config = dict(
    hop_length=160,
    cond_dim=192,
    norm='groupnorm',
    scale_shift_norm=True,
    attention=True,
    residual_init='none',
    epochs=88.5,
    warmup_steps=450,
)
Rows from block 4 of a small spectrogram diffusion model, named by matrix and row number. Rows with one number belong to one channel. Each number is 200 + 20 x the weight over its row's rms, rounded and kept within 0 to 999. All counts start at 0.
After each channel's rows are labels from the 100 clips, of 14848 (inputs lightly noised), where the channel reaches its highest value: "responds to" is what is common among them. Only what is clearly more common there than usual is listed. The data: short pieces for a synthesised band: melody, chords, bass and drums.
# convs0: first 3x3 conv (model.enc.2.0.convs.0.weight, 96x96x3x3, standardized in use, each kernel summed), inputs 48-95
# convs1: second 3x3 conv (model.enc.2.0.convs.1.weight, 96x96x3x3, standardized in use, transposed, each kernel summed), outputs 48-95

convs0.60,197,229,210,191,252,217,174,201,209,221,193,228,177,230,208,191,162,191,200,187,221,221,173,194,194,178,226,177,208,187,237,176,203,193,172,187,213,228,189,181,181,194,190,199,170,196,209,235
convs1.60,162,172,188,190,179,183,211,179,206,202,208,206,231,179,185,183,207,201,187,193,201,210,215,143,208,210,203,197,193,195,194,189,162,169,220,215,145,192,178,189,254,202,209,179,212,198,212,207
responds to: closed hi-hat

convs0.85,173,168,197,175,205,192,220,166,219,170,199,189,204,188,193,204,245,175,232,199,215,211,222,170,198,194,164,224,201,188,197,223,210,218,209,211,172,217,218,207,205,198,179,191,201,226,191,166
convs1.85,276,157,197,199,195,188,197,205,160,188,207,193,207,186,197,221,233,199,201,181,173,172,219,216,204,178,178,199,201,196,186,194,161,201,240,179,181,208,187,193,211,201,186,195,198,167,206,205
responds to: marimba-like; vibraphone-like

convs0.4,206,196,224,203,186,190,194,216,190,204,217,222,235,201,194,197,205,179,194,172,214,197,173,178,218,209,188,217,224,191,185,199,200,179,205,181,172,183,195,202,196,196,183,200,172,167,181,168
convs1.4,199,182,204,209,186,202,198,160,208,199,193,187,217,185,201,174,198,163,198,174,182,206,210,193,212,217,209,256,189,184,173,211,198,185,201,199,203,211,192,178,172,217,239,209,174,231,217,174
responds to: snare; clipping; text has "clipped"

convs0.50,184,222,181,191,205,213,186,227,201,257,202,158,189,179,185,211,225,219,211,183,201,215,193,151,216,178,202,203,191,194,202,196,183,201,220,200,234,237,171,208,188,204,171,192,196,199,223,190
convs1.50,175,214,180,203,226,210,238,227,228,180,198,214,200,165,207,196,197,209,191,189,201,205,198,224,207,172,210,198,217,193,207,193,196,171,250,199,224,199,205,206,182,193,195,190,144,161,180,177
responds to: bowed string-like

convs0.71,205,204,203,189,199,233,178,211,230,195,190,198,196,230,198,185,181,203,207,196,215,202,201,202,200,185,177,186,210,226,197,271,214,216,172,266,152,183,180,197,229,191,170,196,227,199,225,201
convs1.71,205,177,192,188,210,212,187,235,175,175,196,192,203,194,240,197,168,167,174,191,200,213,183,211,219,180,187,198,154,238,190,199,193,202,176,157,222,196,198,196,219,245,238,173,199,225,168,184
responds to: plucked string-like

convs0.70,204,203,247,235,194,209,205,177,234,191,216,162,199,233,186,232,181,211,173,182,185,197,203,205,170,246,226,218,189,195,195,201,198,187,221,187,199,191,197,169,154,194,194,169,216,191,192,200
convs1.70,205,190,197,183,221,202,168,191,213,224,211,215,220,191,222,217,208,225,220,207,227,177,203,221,202,192,194,205,223,200,232,238,206,204,214,227,230,207,193,232,198,188,203,206,232,219,198,205
responds to: thin (high-pass)

convs0.6,253,238,203,212,213,196,218,193,210,218,225,211,193,202,198,190,199,198,205,221,210,229,216,203,190,154,210,162,207,186,235,209,201,190,224,176,195,231,208,182,201,182,227,191,191,228,188,201
convs1.6,147,214,227,207,196,235,169,194,164,180,178,193,185,197,218,171,218,204,178,198,218,192,208,178,232,206,234,207,193,199,214,180,190,220,201,189,200,208,183,211,180,189,182,202,204,166,226,215
responds to: quiet level

convs0.40,206,171,188,203,208,194,187,219,222,187,208,188,215,228,235,195,192,167,200,244,189,220,219,197,211,170,217,185,209,191,202,179,220,204,194,187,209,162,206,184,198,206,201,231,206,223,199,280
convs1.40,214,229,186,227,220,211,198,197,227,209,213,189,207,183,205,213,240,229,202,211,203,156,189,177,198,198,190,207,208,233,224,220,239,203,203,219,215,190,193,175,216,187,185,201,238,183,202,189
responds to: crash cymbal; clipping; text has "clipped"

convs0.92,187,174,213,191,185,228,172,199,205,144,238,236,199,176,170,211,202,202,191,198,193,209,206,194,217,206,185,183,164,222,178,201,193,195,187,198,185,212,173,212,196,215,194,200,194,198,224,217
convs1.92,230,231,208,213,206,190,193,214,198,165,201,169,222,198,238,214,215,216,220,163,204,192,188,158,160,208,171,195,199,183,230,187,195,213,200,222,179,211,238,178,217,203,191,179,219,171,167,189
responds to: bass guitar-like; tempo: 100 to 110 bpm

convs0.1,163,213,231,194,190,204,183,190,225,195,183,199,226,256,173,239,172,178,169,194,176,185,218,202,201,181,184,188,205,184,190,187,226,205,200,221,171,218,198,205,182,215,199,215,169,208,192,217
convs1.1,267,165,212,179,201,189,204,196,183,187,194,219,213,234,200,221,192,224,215,205,204,207,183,225,222,234,218,208,200,242,184,186,168,199,171,220,195,176,203,196,198,231,205,201,237,189,203,205
responds to: plucked string-like

convs0.86,221,210,203,185,178,188,183,202,181,194,188,192,191,190,227,207,205,191,181,202,213,203,202,220,174,199,202,179,197,206,169,215,208,195,185,244,187,166,212,194,195,205,186,233,182,198,212,166
convs1.86,172,187,188,197,158,199,217,230,191,208,208,193,186,178,188,205,190,201,188,215,212,238,198,200,257,251,203,185,181,191,190,199,164,189,211,196,181,191,190,219,225,169,213,193,194,202,196,209
responds to: organ-like; melody instrument: organ-like

convs0.90,253,179,171,211,211,226,211,194,213,164,184,198,236,182,203,173,176,197,210,219,216,230,180,191,189,142,209,203,196,211,181,216,219,205,186,190,215,206,197,193,183,206,239,200,226,200,198,184
convs1.90,197,200,249,195,214,200,181,227,193,168,230,232,185,196,204,204,215,191,192,232,211,178,210,197,244,263,203,189,180,205,185,241,205,221,223,208,186,191,219,198,217,209,193,212,214,223,237,207
responds to: muffled (low-pass)

convs0.29,198,192,203,182,191,232,207,183,198,186,218,167,208,217,190,175,250,187,218,185,189,210,239,236,236,189,214,187,202,195,205,180,188,190,209,197,193,219,223,150,200,199,175,199,201,187,249,191
convs1.29,200,217,227,227,167,214,198,168,164,219,197,203,197,223,177,226,187,233,187,152,227,205,224,177,167,203,164,174,233,203,231,203,208,228,193,176,235,191,174,226,221,213,207,181,204,212,203,184
responds to: ride cymbal

convs0.55,197,198,207,149,210,211,186,188,221,171,215,172,208,210,210,196,214,170,200,219,165,171,210,230,200,198,126,190,208,203,202,187,173,193,210,212,221,164,192,178,188,186,179,197,182,227,224,184
convs1.55,217,181,205,140,194,199,181,226,199,207,207,193,162,185,192,206,189,185,202,186,228,194,199,168,208,215,155,196,197,193,217,235,187,223,194,214,222,167,201,216,223,206,188,198,201,198,215,233
responds to: oboe-like

convs0.14,241,213,138,235,190,177,199,205,157,186,207,212,213,184,205,222,159,190,204,216,211,147,214,225,229,202,212,233,201,205,208,190,185,198,209,195,181,204,197,179,213,209,185,187,241,166,195,197
convs1.14,187,226,207,190,223,207,217,184,244,202,218,180,201,173,223,198,222,169,146,193,177,213,179,196,212,214,167,159,256,191,202,174,200,228,189,203,195,166,207,196,213,176,205,187,203,214,190,208
responds to: bass guitar-like; harpsichord-like

convs0.59,148,211,177,180,179,228,184,211,194,190,183,222,223,185,199,222,185,219,217,187,206,199,196,211,202,199,195,177,210,207,192,195,207,199,165,180,150,173,219,207,206,208,201,172,199,182,213,198
convs1.59,228,185,201,200,207,219,198,226,202,206,195,232,211,253,186,224,237,165,197,205,202,203,220,200,206,211,203,189,229,205,191,215,217,225,265,226,223,231,200,192,191,170,209,194,195,207,207,185
responds to: vibraphone-like; marimba-like

convs0.84,197,207,166,228,169,207,209,145,206,228,148,207,235,189,193,190,205,188,249,208,206,237,187,207,147,177,190,189,198,205,197,206,210,196,208,199,194,212,224,211,187,210,206,197,205,174,188,185
convs1.84,180,193,209,181,184,234,199,210,181,207,175,190,191,237,197,189,203,262,202,198,224,234,197,209,210,202,191,219,223,226,217,202,211,192,199,208,222,228,242,183,170,200,177,183,199,207,224,198
responds to: plucked string-like; melody instrument: plucked string-like; electric piano-like

convs0.10,185,201,179,172,192,208,195,204,196,203,204,180,205,203,176,173,145,186,199,200,212,166,194,164,160,216,180,155,176,209,160,205,196,210,192,205,214,188,197,235,201,192,201,190,190,176,190,170
convs1.10,208,228,125,208,180,201,218,194,229,179,195,179,211,225,203,202,204,197,229,193,194,186,206,222,204,213,202,209,182,212,214,186,201,192,216,211,202,191,213,168,218,201,194,184,163,201,178,212
responds to: harpsichord-like

convs0.61,216,232,207,183,193,162,189,217,190,253,201,202,186,239,194,222,227,188,233,188,212,210,176,193,206,193,199,194,143,200,224,225,193,190,202,200,186,215,165,151,211,191,211,207,168,170,205,188
convs1.61,188,184,204,236,201,179,226,178,212,198,220,205,198,205,195,191,186,221,162,168,202,208,218,226,199,186,206,192,243,217,206,151,176,202,178,186,207,198,195,174,157,226,174,197,211,228,188,195
responds to: string section-like

convs0.48,197,180,168,202,216,243,158,207,164,210,211,215,219,164,205,238,166,177,226,188,224,177,199,183,204,184,191,219,192,198,229,194,174,206,181,218,181,186,214,168,189,217,192,191,241,173,248,191
convs1.48,184,181,196,176,235,232,225,177,198,193,196,219,211,238,171,196,202,202,221,208,175,227,209,206,224,194,229,173,241,189,215,224,186,220,189,230,195,219,193,216,214,195,187,189,218,204,189,203
responds to: text has "noise"

convs0.67,170,204,119,193,197,211,199,197,196,211,181,228,187,210,221,189,196,203,221,190,210,218,211,197,210,128,214,173,219,203,216,222,221,184,223,193,221,191,250,147,211,191,216,184,189,190,218,203
convs1.67,199,227,230,192,203,165,192,218,216,204,217,178,197,211,189,202,204,221,201,198,192,170,187,183,202,228,198,166,198,185,185,184,163,212,177,201,188,195,204,208,192,179,158,238,275,207,178,176
responds to: muffled (low-pass); clap; plucked string-like; drum pattern: march

convs0.9,200,207,191,208,192,193,173,194,194,186,205,196,191,208,169,256,208,208,206,198,200,204,202,194,214,189,166,163,206,174,227,208,252,165,218,254,184,201,188,205,159,228,212,213,188,175,214,197
convs1.9,215,212,198,198,193,211,191,236,188,211,196,196,190,199,228,187,204,211,184,200,205,179,196,220,211,189,189,191,179,170,185,237,206,149,147,207,222,198,210,205,223,201,223,229,188,208,165,186
responds to: clarinet-like; square lead

convs0.49,189,209,224,202,180,229,194,189,197,231,227,209,177,183,192,228,258,201,200,233,195,250,231,213,180,191,202,201,215,192,220,218,212,205,228,178,203,216,192,201,178,203,206,219,219,211,152,191
convs1.49,188,221,210,243,182,194,198,222,202,183,190,223,211,170,191,163,217,200,208,157,179,157,216,218,186,172,206,189,199,211,197,183,184,173,167,186,198,214,258,189,217,209,174,209,177,213,189,220
responds to: kick; drums; shaker

convs0.7,230,188,225,198,194,203,202,189,192,204,217,220,200,197,181,179,223,161,193,198,181,179,161,179,188,221,228,201,178,173,178,192,203,192,235,171,194,196,170,187,180,188,189,190,211,168,168,219
convs1.7,187,221,219,226,219,217,179,183,215,187,193,223,208,212,223,196,220,227,202,181,239,225,240,220,214,210,189,246,192,204,234,224,188,242,203,235,195,227,212,194,185,201,215,198,213,219,213,200
responds to: kick; drums; open hi-hat; text has "thin"

convs0.56,220,218,184,207,228,219,186,209,219,193,226,206,211,180,173,204,222,179,190,209,204,183,192,230,197,184,192,209,187,178,179,184,185,264,242,186,181,195,200,187,204,215,195,205,204,197,184,182
convs1.56,189,181,191,216,167,197,219,228,174,222,191,201,186,200,211,220,208,180,209,202,211,200,163,212,199,179,165,209,141,229,159,230,171,216,176,151,225,201,212,177,226,203,197,180,207,205,173,185
responds to: plucked string-like

convs0.74,185,133,201,212,180,161,171,203,227,215,221,221,202,175,205,212,204,172,219,229,224,207,184,204,161,207,207,211,216,200,212,239,219,214,178,223,192,165,196,205,192,207,204,190,197,173,204,153
convs1.74,205,259,201,213,182,216,207,217,187,155,201,185,220,200,202,196,201,231,206,199,204,204,209,233,237,174,194,185,189,225,223,165,189,209,206,204,225,194,226,183,251,201,167,205,202,230,201,179
responds to: square lead

convs0.32,192,218,224,180,232,236,178,208,188,192,207,197,203,228,226,204,215,208,217,186,152,222,204,200,202,169,208,180,222,200,191,217,193,205,216,183,167,184,203,198,197,219,174,191,223,212,202,170
convs1.32,248,259,195,251,212,212,217,175,146,223,230,175,190,186,221,183,203,201,194,194,195,209,204,194,169,202,177,230,226,224,202,194,219,178,189,217,196,177,213,189,222,199,188,208,232,208,247,209
responds to: harpsichord-like; melody instrument: harpsichord-like

convs0.69,178,203,226,155,202,196,219,212,209,163,191,191,217,190,208,209,236,231,220,167,213,184,212,202,210,209,213,204,204,179,194,186,223,202,199,203,178,147,171,203,213,178,180,211,219,216,186,226
convs1.69,175,210,222,221,184,217,188,187,186,219,176,223,204,196,181,189,240,164,207,219,159,189,216,227,211,218,238,213,191,231,197,235,216,208,226,176,195,235,207,227,176,217,235,198,164,202,230,236
responds to: quiet level; bass guitar-like

convs0.35,208,226,215,190,208,199,217,192,204,215,208,171,216,201,223,175,193,203,218,205,185,189,211,212,183,204,211,190,213,201,195,207,206,228,217,205,157,219,199,203,181,195,177,192,179,222,207,207
convs1.35,235,174,194,218,171,215,169,212,191,211,211,207,220,197,220,225,205,229,194,191,178,188,197,215,224,205,195,205,166,177,194,188,209,232,186,243,211,185,219,175,191,243,186,163,213,230,205,195
responds to: square lead

convs0.63,202,195,235,178,198,230,226,167,192,162,185,227,203,179,194,174,190,216,205,186,194,181,214,173,208,177,250,227,206,223,214,209,192,250,197,199,192,198,207,222,183,210,188,206,205,165,175,190
convs1.63,200,169,167,210,191,215,188,212,235,170,199,198,181,202,216,162,190,193,199,235,169,215,183,172,190,186,199,200,183,210,198,222,203,176,218,192,210,200,204,182,214,226,240,188,205,207,212,187
responds to: snare

convs0.22,164,219,205,232,200,235,186,216,225,214,199,186,220,203,206,215,222,214,194,179,216,199,219,199,245,189,210,220,166,212,197,233,226,232,193,192,235,136,177,202,184,186,185,187,180,206,200,211
convs1.22,186,192,172,177,214,179,215,225,175,213,185,222,169,176,213,167,197,207,206,175,177,231,186,163,184,196,192,210,197,193,214,185,181,197,197,195,171,175,185,193,176,207,214,192,178,234,187,181
responds to: bass line; horn-like

convs0.95,233,198,203,168,215,185,224,214,199,221,156,199,180,180,182,190,177,211,243,211,220,197,206,200,188,196,156,174,173,190,190,203,210,216,163,203,179,225,195,177,218,201,197,224,183,162,218,152
convs1.95,184,222,200,183,203,194,222,200,173,220,220,220,168,199,199,214,200,189,200,203,194,194,145,177,200,201,232,230,204,220,260,153,205,190,209,180,175,164,209,211,186,187,196,244,190,233,206,188
responds to: horn-like; bowed string-like

convs0.52,147,187,186,225,198,122,191,206,179,219,211,225,193,201,197,204,202,224,206,206,214,172,182,208,190,211,227,203,188,215,176,211,205,209,190,219,205,183,209,196,179,191,194,206,212,183,183,179
convs1.52,201,221,184,221,172,216,235,178,191,197,185,176,202,176,221,220,183,157,199,187,201,222,166,205,215,195,244,181,161,212,199,197,194,162,190,182,202,211,188,186,220,210,236,195,184,183,182,199
responds to: bowed string-like; melody instrument: bowed string-like

convs0.65,196,211,212,175,204,229,193,176,200,193,227,198,239,203,182,196,211,173,237,224,192,219,207,185,202,182,183,216,238,204,224,220,196,217,221,165,199,178,217,200,204,198,196,197,232,210,171,210
convs1.65,207,201,183,211,214,208,209,239,221,166,183,207,198,215,217,232,212,214,234,203,225,192,196,204,199,189,160,233,176,203,213,189,196,218,209,213,208,218,187,174,212,239,209,212,169,216,211,203
responds to: horn-like

convs0.73,177,195,211,197,223,219,191,207,201,178,162,197,234,208,213,227,194,245,219,216,204,238,216,191,195,210,201,217,229,190,175,232,192,224,186,209,190,164,165,202,174,235,180,220,156,223,201,179
convs1.73,180,218,229,191,197,199,196,236,229,217,205,188,181,232,223,205,180,224,207,176,204,156,193,222,205,206,226,213,199,204,207,174,251,208,209,219,205,206,233,189,182,184,228,198,220,171,181,193
responds to: kick; drums; shaker; drum pattern: half-time

convs0.27,179,222,188,213,218,230,209,183,219,236,204,176,189,201,174,205,183,207,215,199,182,178,191,203,212,247,205,170,206,175,207,217,187,210,190,190,200,214,189,190,243,145,193,213,217,226,181,218
convs1.27,190,195,214,205,222,213,241,167,180,193,192,187,169,218,216,181,159,225,186,208,211,240,184,199,211,173,198,176,199,151,198,175,166,227,187,188,199,182,218,194,183,195,199,192,216,170,153,169
responds to: trumpet-like

convs0.82,168,209,187,214,203,218,192,196,206,174,220,204,211,215,173,196,204,183,185,241,242,186,212,210,162,184,219,230,181,197,211,227,202,183,186,195,204,181,174,207,192,175,212,210,195,209,194,241
convs1.82,188,181,203,232,166,192,236,206,200,195,190,189,179,191,176,181,181,184,201,219,192,204,202,179,198,159,191,180,202,204,189,192,164,189,181,189,202,244,193,211,188,219,192,182,190,195,153,212
responds to: thin (high-pass)

convs0.28,173,182,211,190,182,226,189,179,199,247,203,179,242,186,196,202,175,216,165,188,197,243,212,203,188,205,185,182,200,199,171,179,195,192,206,250,203,203,201,180,207,208,193,211,180,211,213,206
convs1.28,221,173,151,218,161,189,198,167,196,217,185,192,184,213,192,236,187,222,199,193,178,174,206,189,194,174,216,221,195,234,215,191,236,186,195,169,202,223,230,237,201,193,178,202,217,188,183,213
responds to: marimba-like; vibraphone-like

convs0.54,214,215,180,201,200,199,181,205,221,248,187,226,186,185,195,202,181,199,177,204,218,204,215,215,179,215,205,204,190,195,197,200,179,196,230,182,174,198,198,164,174,199,198,202,194,212,206,241
convs1.54,184,197,210,206,184,196,210,205,218,167,229,207,204,222,183,177,192,236,203,189,201,157,178,189,200,186,208,206,195,181,181,220,220,202,182,217,184,209,196,250,185,196,209,208,262,196,195,167
responds to: thin (high-pass)

convs0.19,182,181,234,201,162,262,191,209,195,171,204,228,162,213,201,210,203,218,235,208,201,153,183,230,193,190,214,206,203,206,201,203,177,189,216,200,203,158,242,202,207,201,186,197,207,198,190,201
convs1.19,188,209,207,202,167,227,197,213,201,204,218,178,195,198,190,188,178,171,211,195,169,232,198,182,210,191,197,204,195,209,167,192,189,214,214,205,212,136,201,185,196,193,199,173,157,204,211,184
responds to: kick; drums; shaker; organ-like

convs0.42,196,165,160,169,218,231,205,187,172,242,187,215,234,217,202,205,191,208,179,211,207,196,235,187,204,186,189,199,207,205,204,198,243,191,216,199,230,147,229,194,208,191,215,213,189,187,192,177
convs1.42,201,180,199,157,227,202,190,208,201,214,213,174,204,210,202,201,197,176,188,222,199,233,166,205,176,206,166,204,202,204,232,192,191,209,207,208,200,171,179,165,183,218,211,203,183,126,191,207
responds to: bass line; bass guitar-like

convs0.83,193,184,193,198,243,177,207,218,205,195,206,228,227,179,180,165,207,191,207,246,194,152,214,162,200,197,162,197,201,200,196,184,222,199,217,202,196,166,160,203,176,208,197,181,180,189,172,193
convs1.83,181,233,210,202,224,203,188,185,185,224,197,235,217,247,221,196,227,167,237,238,202,202,234,233,196,193,210,219,202,211,197,231,199,196,219,236,189,206,218,187,228,163,211,234,192,228,185,199
responds to: clipping; text has "clipped"

convs0.11,219,221,187,204,187,200,202,200,196,183,222,219,212,184,187,176,206,196,200,181,167,220,184,202,210,185,228,203,218,193,193,239,219,196,192,191,193,181,178,196,176,230,161,192,152,205,174,192
convs1.11,167,207,193,211,211,202,191,208,201,200,199,208,218,200,191,188,198,182,225,228,232,188,237,198,234,204,224,234,177,215,212,203,215,185,229,208,223,217,250,163,225,180,221,229,215,206,234,203
responds to: quiet level; thin (high-pass)

convs0.12,224,200,169,209,188,182,198,185,229,216,203,209,212,181,205,184,176,169,206,234,174,198,230,210,210,191,197,211,187,194,202,214,202,203,218,199,195,202,203,172,200,232,233,177,279,169,171,182
convs1.12,227,176,200,228,215,209,202,176,174,249,200,209,219,185,196,230,225,186,192,188,224,197,226,216,231,224,215,192,228,191,183,233,231,211,226,210,184,214,246,238,195,181,185,191,184,201,212,230
responds to: quiet level